Rows from block 3 of the text encoder, named by matrix and row number. Rows with one number belong to one neuron. Each number is 128 + 32 x the weight over the matrix's rms, rounded and kept within 0 to 255. All counts start at 0. Numbers have three digits each.
# fc1: MLP up (text_encoder.blocks.3.mlp.fc1.weight, 960x320), inputs 0-159
# fc2: MLP down (text_encoder.blocks.3.mlp.fc2.weight, 320x960, transposed), outputs 0-159
fc1.273:148190117140172155117116110084143161168084112152123129132138138116092138173144147135117131135172151113143140184143148199173187106090169197145132061133134179088126116161102125168105142096072163143101143158098145101177113115153129112173068124154117136091088141174201159176159120164093079152119087115158093143104129160177165105111104154119166085157123131119120153126175171123185095085085091090086142105156129088061169188131177107061117105104152129144129107177102152187139086155081154
fc2.273:085124095065069146089117112125193105064215206130167168132145125115158186023080129093125137090089068136107142159095125061146069139131171100136164082126105085104164093042235076081184121159144109119143130175112169092116177075069168178121125082143057092199113196131151097070139068167143187176082119051092137088153113105154102141177139103156143079131180065090199180102087086109043157130200160129074158109076159112203065182143116145166091125176102160134124058125108146123100149128235084
fc1.274:131163178139154109111183159115112101148106132101078188081067105139140153098116180130171088174148125097135112146046137136155089115096112072147183103111090147085064131077149063070119185102182099082142181086147096089128115074143129155079113167133127080137144118096085124098134129103146102148096157176151110184131124152109114108098122182144090154104097092118151106151130121165166137151185154112153107140120090115147099114109165127108104145197213117167118086155119135073094065151134130
fc2.274:150086042110121108181058081117154140084203126133162061168134142138161132139112058142040133150107172120148127121159144162080165139128104152152151153144107042104194116163112143229127069189053101141130110185163180143148089145044057150185113158197124170107084082187190159098113146152109173137102087063118120097143151058136158162135093105173132104170140157128081077149126149055097132194154067125111152138115188131037082140127014083223170213058115097084123104139097144184136079069080153
fc1.275:108114102128168142122175181170144094164113156157171146150102180124107141122111112184111100150104127134125156116111107100171106139138148104182084160121125131152169130126112122140149098174154116137080128127131123095153173090111159116101139076087127147094161142180112114152150133195143101161101106105176109135156116167159083185153178087108142037124087117146147123140159172123094120141096133095184098061150144123168171163102164185152099142196160168133085170122140136176126111073123114
fc2.275:123161148109148131103127080104118186110143069135075137096175064190139136168123139083147147085155110114138105150203062188052113057166082171093218089145145159129117132179087126137136158153101139130156140159109140142068106193123138086196153143143101120197127107175155176091169128094096149099136171168123168104127135176095170151087036169169137215112148159069152144096160111140167130086151063169109166192060102064069175112116138042104155120068121076082129060148057146089146162155118147
fc1.276:080130112087099141164117114159094098175187102108100103122111125104132129089093042121169108173144138131083122184113125135098144191110092147100083111165119102135119125098181119141138118176118093131095152137078101120129143115143092133160130102132111098128156069135113151103096126126071068169107126154114105138131182138148182077120106113091160142149101193127140155181095126104157107180151101156107144174110155119128101175171158133138131089107130108123099116105113109072123089131178131
fc2.276:162158140156157100121156129116108156104102162159086122119161159151134130108155151138132113127129119149133167140128149084136142096178172111090174082070119091094158120145107165113121162112136116090187112112141144119119138165108179127082118169143136142098102115108095133144149147096131178111153097098135150117142066093132090105128118140136125135132137096134179112080161119173090176078091131129179148103095105108158145111112094151131111162100160139123140166167148142110145153181064130
fc1.277:115123099136190156112119149089181112123088158190150095089163116123110137145152162162152179170170176176141085174110107140097113091123176161119121116193127105159143115097160174078178136195116101164125111130135107200100074103131122187150133163156074132140127114108115076139125114157095100140177108146199178128080138076133125087171099125151178089142128093110162133161077098157129128103161094158143178149104136140157139123133197114153104131205107132105063116093083158104111200074098079
fc2.277:164141150121082095118135111140098164136131156132102168157119169151138084065128100113069134137104104131152181137161128080141146140128122108098076129092132130113133111156146119120056112083166098110128115115153149097127158146120070086165135130130183155109122137140139162113106114133122123083091113152092128142146119177152190139108116164133137166100134183135074129136173118091131117094125193130124108157128118153130080112137094133111140170118103142132173150126181125084183125156165178
fc1.278:139106076047117111143147179140116094098158126086110134191098159181170111166133096120102156144164150146146165166165148161137075139120063132118144122146108129136085133166074130103085179138155053147138117172149156151153109131116071148155143113184096128133137126146163135118146115120124096116111176170135115121129110117143069171178108183207089132109176175115106089144085178101109093044139147140135091110116118042106148123167106157101095170088080161170096138139109064112170104096143077
fc2.278:098129171171122115149107099102125131173114141146133142106114123109106124078148142141152152110104134097132109104088155124077156077150167147147134144142112143106127110186149062180139111148113192139121152090111116142087138171085150122119100153091172144123136126098069114123112134121121146125122074086153150136082112156149143091096146053128154106100100111084137128094171096134129152186112108142140157118166139201129152105106164109158179111107160122085146127135142146137096094151112184
fc1.279:121068155122149108146131171136152074109091128145104143134128143156160118155110106104130086147107132061148068161178052106102089062166107113132104093126138107111156109120170149194082140122070066071144106183123116061090118121097170114132140085110109105091082113132133177131103164122103157156162148140143096141177152098182103119114164179181125127153138172155123115056105159136146152141070098097125168095150118095107107146092148099125151167080160133181125097090076081167115135088144092
fc2.279:125178126152085169105138105112117169101116139170156091155101079153128122113113138124136146127113157191169155116085181141172104138109136163109172134175087134134150147169100129075168128160182164140104202102076103138141137076161105132129102202098161153172142143138142111094151089101133101080086120117117126097120177106071145103122096101117104136121113112072161126199131099091106138128142152124151113180098109176171158154133123133178109111181137109109157121207115155114127082170120110
fc1.280:086144081113118083153131126139158157178102178147109160089093138205100148124119103121092051173100172136090183143153133156134191107122190120137163127130093080146102133159150126139182188077077102143082162177151171134133102187128163144133113111154073129172103108147088077094206108164135162135105127132137192134141159123113113057084135105151167150158087138173106148072110109123145110119184096114165165100062117147077134072107113109119088096106089119110142120079167144074150170158134148
fc2.280:179086139146118153133159152083110137119132138114158107117124114095165114113179144133162147063144115131151096154150134116138077146095093160145108129107146156105137103106117125096104095154133117116148088105130137127103138078145136096113138083148163087106166157152142157127078136114106120119110138131120065132149120136119179151120099166111127125103145104087139154140125119115112153140116125134113116105157150107144116153149127109116183144165158133107137155148107099143101137144133129
fc1.281:129103133172088080069139138169153128127120139154079134145149150166137126197175124102129140155118186134102152168133104181155131181122097148096163127119105157105155166077115158099147101149211211135141115148078163077151144157078145168143128112105061090073147081172175092092166175154110157172088097141144099170145162100126140085117185106127103122156099158149142224112151169170173132104114047184044091157173168116132123083109098089176072092098123176139106142096127111154089154084068146
fc2.281:156140109157130167178126108119071109103118129067161110168147131110106125099017195112116139107072098119176100121159141075126087126182138139145140118169098169123105135187118106091087136143085100135092072148193122084076122109195147149109161090134172154203132165096116150148069081122164062104137164108138168107166056165109151130167153115103207141103110135170136171149143067128088154133123139091139033060142147087137095133145169192108153167091172123105116130160090145106103112159161105
fc1.282:155131148101155106164076097083159130181137145083135146071083126174101109106150168135092108125159121176112102104138161104089129157138123077129089135149161144130096182123121158113053120180159103137056098088168178103108090147075059111130177164151181200156134101108128147147102123115117126080100149081162187096083118170111142140133091126074132148139195104146150045133122146111132171121138128191127135151116085111151168105105081114178114162132141172102045165128133133100062168123177104
fc2.282:112066123123077125118255129146099169143099097153106139202160122054073150193145156140023209116077091088138147079101061125127096158189129197096121149168042174111138071155134088132127206151154099128198165117093106173088177122157101205078000147114101088134174195084099105164148095141067139160133122098180045105152156161128176027143167155167138071059114097196099140163159113136090134133120120199076058067112145152104053179143156088031151155048182131038155138081180178084176101072065148
fc1.283:156152184112151173158130095099136080148137173120155081144142104141078184151124145113054095149098127122097083113166087159179131139120142119092186177185153178151155128097098135161163094124085157174116081170187121117110155136090125085129071085123115191113105142077153145074172107213126106113155109132070144153122090129154141109161120136130073081206192163128130079067090102063163113158105100184111098148069154126144134153123200113105096086154112112148080122130124145101132140140082124
fc2.283:110129065159089112094142188108122143131170124136130102119099180155151094097134103162158164112147125110130173148091155125137164114099117133150019148099136118165143114144135126116109162138073085115124183131071110095152103133166103181133165151147094113124142177176160118183126102094121135149109143116164149094193137078102114139074136141155158148085071126152081156161164149172107132112182176118129159086160116169125116120145077121099143158126129128128138124112166169162159116132158144
fc1.284:146105143070151127106188133137088044137125060177144149164130182170131087107129073142192184087130146101124170150139132115125088076175173114095150092119126149122144096141139138134126149128075077083120197184076176142108173198101135124179160128106150139109169097108106107098106124152084084133167160126129103172082129124158097120148138092088164139177120164147167102127149164138133124142100112129127106105161079090123098162130092123161120119155068093113138149103124180164163152080101114
fc2.284:113041158216096163105134184131114230147047209048137164092103119167064074079147209153115000156119155228120154132178237165085102124159079110163121123191207156048038193202152128180060126035192128236183063009153049228066093130173096077053168194026121076143121095124000154115057185145082187046155049177137103209109104107135163000121125098090178054035134135178130112125095100127204074161098096091175141189067190104107057142107150183058166105082147123181033052230008084083108209086214074
fc1.285:114125097083161111159127128172109149129120056110149101126102154094124140101084130078070165139152145160129111159103150119140142110135143080095080087095142148101126151119168129119062093112111090122160142154162136135140104141098181138090142111124160136157096125083129121119152146110120131116071069112138158131167203063094090138139115115130160080141179098116129153103142153162152114092163135111138065113145158067121172144132140127091150156097080131121124141099159154154124153166133128
fc2.285:109113158171097141089169150110126152123145177137108146134151114158131065105143129138168080124106123104101087102125146136120099147136087167146173151159117123146114133166103169127183112120122134177095136091120173130120173120149116115165105144102110083145153132139141140119123095145121090133161170156138127135124068161155124136131128153119094126130114144079153108141145086106151154099093125118142141126148098125122098108115138125161145150088165167157124105159156106154109126132126133
fc1.286:180109108074092149086120096110080096101138093084159162178189143132098167174153099120142157114168185099128078116116134100136155116059073085063100166168097136186098090127088083086109126156105090108146189118173146173079108135142148153082104141093148139127114168142114104112160117123133125124093122143076143177116114131141102168158074095152137113104148152128130124081125130200159096133106082133130108189094119124104111159085162176075140149117153121162141099131151149110158066049171078
fc2.286:075150131207184124122102148138177129177092154189125109073076124168126127097118109141124118125093124133135165127104114153123173122168162177163094116124160091045178078129134139149135190097115138175122119104096185075108146074144113153182180131168084135100124072112141142131098161116140141158154106090178160144170110156110107106084167171158133136167072103070148117156140169116130166147179138148142160074145143169165134140174097162189118137125129046078133160152093144119107134185060182
fc1.287:101165110099105114075153076149153111149085135162143089139117117160160145188054122142178117178103085128106109124116117105093080112093144097111119119129100172129084154132130149167103147163185061157100147098123127171134093122106136090153107095166114111128123154103150172116085139172171126152184110144118154118107159066140166125102139104148188173113148127153138149162121126046122087075132121107098128111109128150149135180088144105160113108159163161107169146159118111077147115130180093
fc2.287:139093129163116141155104128130112103108147145123117186131121107125104106122185098112085121090173148161157161156087112165146160136159101144168144100095125098085124112125122118171144136129079171130113127138103107107170168106088088147115102153100086147125151109101131098127163121084139125120079089102116129164140118175121090153123143137134084079132113103141150080119165121155096140168098134130159151158166110162114136096130135121127145125110088087150090157124106137116143104128127106
fc1.288:130121109114100153157204151124075153065158149128098133092168134070057180092081139185067144130107127063109150127134159132147098143094090158185101106085125099098120146124132089172102104115171114167129110152156117094145074129127135169158158176121099099132085060121118139159139117138101120121177073082151114106104138103098159122094164110141107100141171092089166141154155138104179107138149067132118170155091171109119165130122115159101134088164090150111141181124152132078109108184093127
fc2.288:170134192102164094124094101151137118149135093145124158157126070191170132161131101138226191134135095145161111079091158107128164117167136118061094128153165156134137107111135118190106160134094119153184133142150203163165178129125139077087063092136101130139103197111102156118096169126152141139056173105126200196147053129160053165102093101139113126138083177089116100148171058173084106128154157171093162071167076141099129069199185145171156164134234113157140077165110117132098112119122134
fc1.289:200142070164158121115087128148136060116180144116154127145141118102110152116112085140107147105093108131089123180147073082105140136181129145062145188161176114150132121174151119116129161096137120124105153173111111116101109106063105084121125117113114095109108147084116129080108155119128139129130149202101175106147130160146123156101152134147178154094149179152145149175109088089124175098149156119101100177166090125151095162100096192094150109190152119101149087097108138114108111096126166
fc2.289:084137163134116129126153128116139175143114147132092130110140122109137141143120173099136121153146148094153150120114086121122113120103147115153148091090090134087143145109132134137110126132149139126116136098126092131137126122162139131151131153160149174165150092132150103169124091107138109124143085073119107120076119126140149115142120122126103124117102130137118097105162145171140089163149125141142169120131144148124154135120128088179082129095129138139107163172124120127162122140122099
fc1.290:192148103140110167122117161081167140170102084129146149129154080079126134157106156137098141188083116194077164197119169110076155115089163201075090106099073096120143100097124098152142111183145106125153106059147078176101118165106123146195132126178147108093146062088128090125133152091152134147147159090130212171121123117073114149142095096121203103112157096163144157178098211139099135092124169118104114167110128081104126124123123131139170156166109115148154117157168087112125156088142130
fc2.290:101101122132135097148144081142114087107094161132104102117126180155187103112122104123145098097180174085125083087117101153145114168173126122171157149128173133101091111143097179128106178098141116128115123183096138097100135110120152159088118129109131139136096157149119124134164124131136110109131091138160076153127139114171118140078127140129097164095104145114123100111166090107130134151139102124132140099142124139153112138131130107156085129123169117110118146112081123116149097137107097
fc1.291:100145147143175170093135153140115091128104093114099102168117160099196095138138109121192097082082094097113138155169054103155094114193113120146150117117106117194087103070158157184126051112137124179108130117111126127151121137196091177177119111118153098139144139123118166134081114100112107095140079100124139162075092146085174174121121193095076119159135132080156155151128139129138173080154099132146105091142173059165130082176093131187138093089104152172194130110096147108136104152194125
fc2.291:139103139094093134148145109117160152141153120106147161085167105159104155128138114110093160128145146145132128123103152146074138111093117131134104165140188114107109144181136113083107174144127130092186109112119105094080098161112143099121110107098097143124127154087154106125179160131153128147122152179141131102160161119141105092145130080153130129111127145156124102137100093139154111149086158095134149173164099189136139151103150143081127142158131115108087149102167075155135162122096123
fc1.292:147135122089118097086163125178105159091089093135099104156107195120108050111127068113091090120114140121119116135140124102107141116161105154127109084086098091112073068127159137128129081140067162087074099095115101152127112143089103214197153131188156138131190133114134181141105117143081103134063106072105164131143120119102143134096052180135121140169143121167068115059116168133113150118176134098124096157179163085115206150119124139098075124064066155090105127148128158118108158126130086
fc2.292:090101134165143124133072125138184078153161184131121129083135105150121160083103155118136150156138143162144096142094148159098085184129133142135172159193162124096166139118146120112104180137201143137162159122186131122073147124156145117101153144094132157138051138186064067076105120145167178161174101152150128094150136169127139091156143096150127141091130139074162138169132116112114172104110111096159141090090120120153100140155162128180163175134095094160152157111163066109104142135131128
fc1.293:097079141098088164138077172125107117115125084188172089143178130145104106168158184161153113150127067118157077161100174120090106045158172104160079182110088083101132150150109148169108130144110132099118145160092096092093155144154101110154080056147167123151079077132104089144099131100152107078100114108097098117148162110123151101194178088152133121103134099115169161182172179170139187096082158152076089144193147101150126186078178046137094078088156074200144131173086127169119138124115155
fc2.293:120150109099119126181154097117125110131107136091099124090132157098105154113099102104118161088127179150138182083160084187150130147153116185104156084110155152154114108112135149150098078111124086112162101057117139143148069093169100118121141176141099106132178167103045129159132102122166132098195118158143111199117076120160097131073152169093096172109136129163072107128117100132182093148153091119182145112088122164105132106105100171103145136165104106098084165060193125141157098104148133
fc1.294:149152115137147121196116056129104132079176146166176145084115137084172106113149109060138094060157181179188187091123183166192103128168138118132149171108102124072082080166069106175121128118120164167122102105178091116160146132163139105136152111176165167113128140048128126118156164141164118098133100161115167095147144156115175096170144126162076156155090119091105113119153175103114139138158114066112102162167164127193166140148181135135152146141145123139081090122121091146111101079151096
fc2.294:102113114155089141085123140137161121140086107100116127118158174153159099127123163170127122156138101144078087140123112096076094071110137107110126104141187107146144164128198143144146132137152093061120136142097132130116113136108137145132095108087096100103106109184129123158138103142103135149114136128110089158111149127113058138109121131080188147113163140158153147136094103132131129098115136145156095108108107129088118105104089110123088122115111118110141137136122148129106144138138143
fc1.295:134195109110084190122189163109150152163104153109099199152108084121141134101071133123180128175151113105119148141092120112104123103051150077164152056187100183091157190103174144113098141081150052115155151131117166101181186112129145061078083140107150169067141083177176183142166122143143145068104133167125107138125074176147127135185157127098148130122127164135141098160108094129142114160158143112056118080137203180206106148141096123140063081139124090108145126094125128131164140088100135
fc2.295:149078101108145078135117104098079147128157096150157112092134150103105097183150107160128130104100087120133107100148112158158099111172100151116134156068158115152105096134103124154143101165107169185099132103172137178081093193112132145162155100177104091157129191146112085101122139128097166145082146091146086092094175087135162143092111116164128112109144078107092105083101153104139126100140098119168143183120094088073137079114153142087155202084130136106120130184122143121127112103177153
fc1.296:053106119128151080143145152142132182191126122103113115068129112083169095109089117109088157140124136149105187122104125202113121164142122152162099097142180088079130179138182113117108143148126145130155091125117098129074087110065159059197103150166101118089103116110157162174127120098144123058129081105127156141119157158173143129170093115165158210098089162103127157166144152118109102094123165123115180139097177102132161143199121154143139166192182076153175148100091174132105226116151102
fc2.296:172138115139113142089147147156170088127136142151078140147155127171130196115134156098142111119155099123139078136138118091139140115147142093112134146113087120126105125158113132108123178150156116058103159127119124112114142120150135177113175152096123122117111088154130082117108123155088141200157139096136113137126152141111127131089140148111096070138149102115127151096153127130100170137108090106152104136130088136134128176107096115159113086094055148114122134135147119112134097137100161
fc1.297:164089142171098078098087134095108161131088180107125119135083110110108105107112138166132138069128072139140188112107165162186126168091127159146130145168094118150104136177128104129126168155091117140180137122093137137102138104181173159101100078097136190159106114089144091118103148144162180114153175160128140162110070140161172130136109153060163123094096164149177117116118161106167074147095196152134164141046161151106147151163102090124082178152132069156123129094152083095066129103170074
fc2.297:147160106124109147178107141134152129163125126148119086130127156117131106125173171105122127147154162150106109103162109073070112111173181100114111139086171123158155118096162128140127099097167122137100105148097114116134099122079059153144167133101108100106137107180146101146183085111139066149131064106103125096158156099116089115153108105107112096129145093130108111193137097163119144124174099144112090172180138111155103152073097174156186079119121123126139103150105158138193146205097170
fc1.298:161137129138138171086192093163125113161164129137193095138126162110177120086096115145157104163144096171135106143150157132160108164110181114144148123164147175128094095089091139058164162127110088158108133128118112128176085065162096166116136095139149111126144157139075144109118155131145061190132126153149111168137142114168146155116116102066147090152168130140103117157138121130140150112080126087087049075171133113148160143160134163107077167140115099081164174124191113078181151104143054
fc2.298:096056138121138122159122141123153169063154093177125173126083126164100154165178103086083129070123143080152130112130087144064136081204118055078152105134156134123186177190121161206092068101113127132174102134146081142125196157146141082150137162102055170102100099102153118122126124142185095102167178136152177119125085130106150124145144160184059162070116171094156170098171106156134092148125181124191177144102090169173081097021176102139207134151091175198117083151121136195128161079139174
fc1.299:134157149145111124096149189125154138109128163096087152095107181080205110148168130166130142116144129149112193121172164123095140173094074135121084131073115131117058060150113126081169145180163143163101143196088146083107082147097140174097114072120120112106163127161134193154160056153123077114125092127130075108126152063102151111165139159122071142120143129103129146147136101144113085152141144123123066108133078160074107110133182113109179156160168131158126080118152109090069131105129120
fc2.299:119112110098150138137102147128107119141112114118101128189143091164089171094097127120132129125117134083101110112138154139128124124090145108148154173157147119142175195118145125162110140113109134110135132085170124141107120108121143090152170156163165124155128101077090116138129178117162133119120139139129158156112121155141098122109129132137152141141132105103163141125110115106149141107093100126156162119141180096171169105149103102149109086093111162114135100142110134148162114120099151
fc1.300:138208123102109135195159080129135120078136152109088161090140142131175184161092180193100131133149178113122141125106084105139116147141166105152104133112138120110094104149136153157128191102104123075128198121083195079083066059137170115175123174131155138097138144171094153102175159185163120124125071168160161155091133084091154060073134101152153078098038166110185096106135124151153136190168122058131189153136132148090103188169081153188170108194114117176124162112151100133117125119102163
fc2.300:092098148109124146085114174121142088181106112093088174160104126123105084124154100096172120124126115095150098148115127108158105102100080148153143154084112089122120173134148058091153086126185139099176074125115080194145154165103089107109145088096129124170091127108118147154156178108105163117148203079061107099147140105130117170152117144191084133147208124141087122136124108096085105090102116139057106129139100118192152050142137179102103129103153125078133098135093128109142074137136067
fc1.301:110133124140134092136133144133127052129151142133104172133127132103155133133066064144152149105124099109186162140143171137101123133162160144176135065148179176142097148209133160142162100135099178134040160136152167138164113172079134109142096157149127128092120164173129129115130203164187113148146172110121077089108126078156122135115088113083090151085087172099105155093116102082157108153175136108065090128084166165058170164073150173102133128067160112146129162161117112100192143112124128
fc2.301:180132141184101108129180108147157221113094104114164070120154132159127105140146149139108099155157176169128084093147132144171169133136137124072109163148047097137117144055162131100077118119161130160223119142115130084124122060138122162133167097140128145145153090105100152120113047096091148113137110185097185134174160169111119151143179131194131083168150109135152164152118125148093182079105149123174081119147155075222061173131172057153083139179136107141159090129136147183049140199096122
fc1.302:128174171135120186192135078091090112082175085137095094108186104117085154131129162153120165131130131095106157145175123110120072174118093065089090078123141141148165124147169126152169179088088116092106101114164150068111154110063143129101149097071076095125146096144095133090068162142113099092160087089118131120110092092107128127146143091145123113116129117133154092146080151126130182133133139100170181154147133151119135161135105155105127120178156193071156129136102126088147109139121145
fc2.302:208118149122143016063113148169172077205067224108130193130120176096167064142175124165139084171123074164051127146082105167118140163135052173143151170123077069146118094127128153098116076160204119127128156144121101175102120140208176144149085167174147206148147147156158114134136075071144117118164161152156154152062167161131114147134192127146152159138114150100089197127090081075075088137164129168118037083119163113075101088159140143117167180037151116102079229119147129165175192061117170
fc1.303:109142116156185200157153076136102130132101128144155126147035122135105091139183157122164113108179107115158089119178133105174103106131139071100148071152118179125128075200152147172089122173119178156179107163164134145152165143181082122093097111159089132162131107156081137094159043115136112147142085155109135121091118168106163092184147066107168176128094142119027148171093169172102069127135182125141134183124066082123136093133134142187171146123065074117149114144093155153152168110142081
fc2.303:154086211068135069151114160083229190079142095132145102100254116123133133129050106022068123132060171184134096163127170187139121104166129157107144173164108120032156133064099082100145118112058119115109204177116076111120125078065215133154174176135119122179133194093194124137065197156105082095141162093073144129122110074145166225139144137163161124131143124179255157023123129133126155080118072135145133067140117143170040196100065179173115129162131133172035066117131151125162118165127139
fc1.304:101145104128128148132126148080163144156131150120095117113127071118144161112175142138152105190182151120119166072149137178136155170135184105061074145083061150099166059114129158159086137122146162090167151125171127105158135088109121159157098140119099133104140121151139103124086085121090118096114083111144176100097099110107091124125164108125209095152128097167108067126129127139169116149176193062106146145144134151149128098090152102125173148122058193162112118137177165126127072140175096
fc2.304:186128108135151146107084100144097168125158110079117105202056144100073120124092163145084123125113094146130135191145176120132111119114070135186178093091174083125063161134130105137149109125117143180122124171081173118087089128140145110097135174199128138173097154112185149159137191140163180146161194120098110138063104137196126125163113151147099142162137178114136158150101115102100098110081129179100163137118156112102081131180109108115097146152184129146114152129131170145156145132124235
fc1.305:118159088128168178097174092166167111150140138137122133126153130093106137150145122125074122144136140125147189068108157111093114177089126050110156150145170129137152155140114102071147102114132122178123126136122122152089100156146102120116125123086148112119168131095172090115151144137130134090157136080180106130149151115122120097184184093180184121101133120123137113145125177153156086080161152105172123153097099174080109148084078185164118155131114151130134125104127198122134083132117175
fc2.305:119130180112049120138102144128095139118115110143139150109143181134138105080159140106155125115098122145125088159162087081169166094188152182147119102119132099136160120115131192196136141113094070104186188082119151120102127136153124125152127145151114160130119126105102144114149077108128093126102078113113132115096145143105107175141106123098045149135139155105135118123082115112098148165129086170119169127131139069177134103136169116129115091116137122094093166123148084113133151171152101
fc1.306:118163076122152148168164161176127144147131124211089091144144175157184088115096124145112144126082103145166190133179164113144113152104143143152091151088142105106115116133126122189106126144107163093079089076168139086147094139158141087158085120135064161108147136123113121147190130076092179090123084139083066139203063153113114097111107112134076171181160144170190099114159152189155124174114080174118136123073112093111138115147111145121149120155148122111188137118178133151167117149203101
fc2.306:126131137118138128133075096091116148124116168056162146114114081102133167116189137143162123119185140140119076103157110109126162125146165136109146156122148138179161102131151132075170146109142095145163129132089125118184167143114142170086146121095161086129158091128147124126088160176161083123153182111166196148085185113131143148140160157123144095101142121100130144155099073105126106123165179100118097121162133165189134159111174084108087130107146117145079117157134146093156121119080139
fc1.307:114166120099134121190128091147128125199154184135124133177124121180143148129138107145102121117143136132130130083136100094097106101148125137073154110143138219092109182137120078160121082102098090096171145131139160132158139114095097091107131100105076182077149171153139156122145124089129159150110108111136093167131087192066103152133059131160140122101125092105155062172113162173154164108098105097114112120103136127109138122075121176132229144145129111140123092121131095133090183170098120
fc2.307:121122126100142113089146101155127119062117083073106075162159092127068111073178128151108204128118091187176107118094119140143078153087095123170113202123102066199174100081098144113168143133165170219126114159155109103070197186143131090072094175181194063179160164118100135112099107107120073159151103129131092141140216035168190135195152158126108127182131164096182165078153109095126051070098148192192158107149124035086118164097106083133072087104081188089094123053122090128111109134187147
fc1.308:099167122106203140158096156087143144128096113092091159111077184100072146158107161125096086104097123140138069104099120155154084149146090167083157142153156114081166139158124115093131100208111135097070079139145152128119104134066180104094123097121174165155092110171178088107175069114152133144154097123074109177149134176100090144151142192114150159195141149180102083190114153129195122111147142077092130069120150167129112142102124174164083103148092138139099123095136134115093162131137086
fc2.308:125106139124070116146166122170090097153156177171152101138184097141157159098134136110153160134136148135142151145140125120091176154125138105152114147106094172153087127093145103127089156090115148144165151152110119091131128133153122090136145167105117117113147147122131132115079161107116144116120142157182094118145119115154158146135126080160126077084129164105134149078097128142105133157154105174183159171144141068113121120137114137097175148143130085120145142171137143127151114134107166
fc1.309:147086089158144156085110173079162170114094107131164101161151119178094175097134085172092088157103134105145108130150094140059137156129166107147156113137144073117148130189146081071116167037152090146170122120097079191134173131173063174103153129132152158171083157137109149177129112163171146159183171110167113178102165142095143168063080144087089118151143138157143142185111105146085156070103131099156110116123184138074144130078133137147155105068136082145196119091115164185129115104063099
fc2.309:102150145120125116163187137193134095143160137142102166087086104090139096121157170125145160083105105144111144156098085120160091149142102116184153090130130141151107136120135173190127118144141152135106146090116083155088082116097168076152109151130124114089136127107141119095129157137083134122121112141136143125170093103163128109135159107127116153088100090107151128109115202154152126166125158117081094140133085114131114193100145101125096115144085151109121107156144092144131163089198152
fc1.310:136177098171069100169166083151134171119132087167149162128164112112124090169075107149178090099166186104197179128131136143126110125145105155118144151168154148142104169107121120168083117168150191139161104092115164109197137147135158110125113104099184074146072116141103197112136097123147121133108162126143124143088118115123124143074130142156092139150125127153109113115112127107125153159103128094112122136140090138126125124124084156078198121030156131095081128072145085157167106128137113
fc2.310:107090139082155134113085159124107128126156125128099143112107118147127157142164138088120134135094073112069081121135116123137114106120135098135139125098097103138124081128128135095179130099116118118108123153148106143102146111149168149102106152128116121126163131125147082120103159134106154125163134138150125122157104111149098122156161141105145093103104116083141124155117129136175103126142117127108126094117145129118161108154162124168094094160122131135162120151147141071093114151126160
fc1.311:110141138055194132089096136117192105096191080095170071113136114162096084083069105188102086096128153119180152110144101188097105129126120122140174179136153124145138125137142151166176150138095145175155163151093156144176153127181097080143193079101060131115116138127117033099138114059145143141119148182106088116106139166182151143132181112084125126117158111099136124075147154111135115174131143139158121184178115126095083135133128095099193080157177126133126183138139094086152123147139104
fc2.311:120162095194059121145183091130117163151118190157132119083156117200127110142186124148165154136115142151105146196151122085136150171158160167135129093137156179133091085115129154058106110086175123097141113147090072131153148095072121182128063155122202095145169063093074184169136116173146082109170099093168169206142127104036119146145137104136107090149093110175113127174100134178100087099165136087104097112098107133181165152098106145152041128131073160165127131129152131189086134052116100
fc1.312:112079161109104195068157181168187161122106144149098183105116132070135113091116135155148150148129118158094165134141137166085109051060190054112148110193118102148082188121184104091083174146115127145128123141064130130189147113164174169067128144154075165105142172153227154185097141163110159091133166064084129109179086113138090176166106094115104099127117114103132112154101160113133126142166150132089138089147111178083094137120074049168124115115153153118193153126173061143069101116080133
fc2.312:116136107100113092167112114095116102128160117098152105093103108152153150136130138158108145085135096083166136092133115091151119168150103153131119157058138114146149113122073100132133105093135162134132101111129114112120126118150092120151124144109143091153126119137075124097154148050103107128120104141196090103087156127125117115099122135112139151148134146176105122104105094116110101116143109104150131184108117117155161105149158177094140111155119102126093118078099160180141099114148153
fc1.313:169150129128169135148108160134129127127124126143151083133040157064080201133165167076073170130121094179193137124103139175156099132086148147141110141108119159128124105101140190141148128133086157133146174107061083098164170190183118155092114054100117107092128140093108172058138157148188082135146155103150087145156110112139106134141166103074082183142157107139094141159133119123133163105166126099100059080123125153157120160141167076182157140145118157106153045076105158112125109070089103
fc2.313:100214115121122104116133095103085169096121104084129117080224120095177041108052146190153095118140135116077122132175138122119146152135105096124143120122112140174151115118135059091140068129179091150081050145140132140096124092115140148119120169116164205148125119139137105158105148156124121146156186143159160056069140164129115082126109092169184038142124133116145079095100089137102107152090126163118131166158193077140148123157080105127095111176184123113102145198150059223153154109151170
fc1.314:087101124158133151140146132163143164132090180155183174094120151167155114145077142130160150157119123163131111171130147134141123110128119077113127127172173161112162175121141140115099134111093164134188177116078142146154158142102099153153106124140148083087203135118158173098125131118149103129130187093120184153153188114159067166127164182107145113115128138116166208131125075144120150123114111170116115146135138157086122121142060106109117104149125153137113133166173113101106193095105119
fc2.314:171121147108107118124157102119107122102133106149147101117155131130117141132160115069105112085167108137125135117113107103130148105116148160159107097125127112181106107094163144110142125130160087156101112117193120131098118130135127099097161127131163143140073137143096114140143137116132118095104085158134105146112132153073140104116096119119148142134128132140108105130123142161167130142138151094117123098111130106164121100123186139141151122104112166117147152101088116153167128156121119
fc1.315:102172122099147117124181175069126105171143150118152159125061190076110088183098093173128089128138132094168145134118135090099144100172175106131101120144110118111142064095106105089123133054108095109155169147183084140087123106103097087126151153071087145118155180086132127067175155155169204146094092077192100147152172067128118111122118086153145095064050161132142163137115083126185153122150089159087112140134157122133108082135162198141169128149144110122169116177108122162088127131141098
fc2.315:135101134159114137147082063155174163080116125128105067154181116160160183136109187104180162129127156132146083107063092170172142137072094154124148140117144127127123171178127134154099089163172149128171115098067157105121167130143173165129097113159142128156056057162086119128112146117102075113097173127059157152158108112146171113093090158163085130169184096107154096144141147148081097164098153116106147152093128110125147164123023122172084098098140145161156123108132103086152077180150173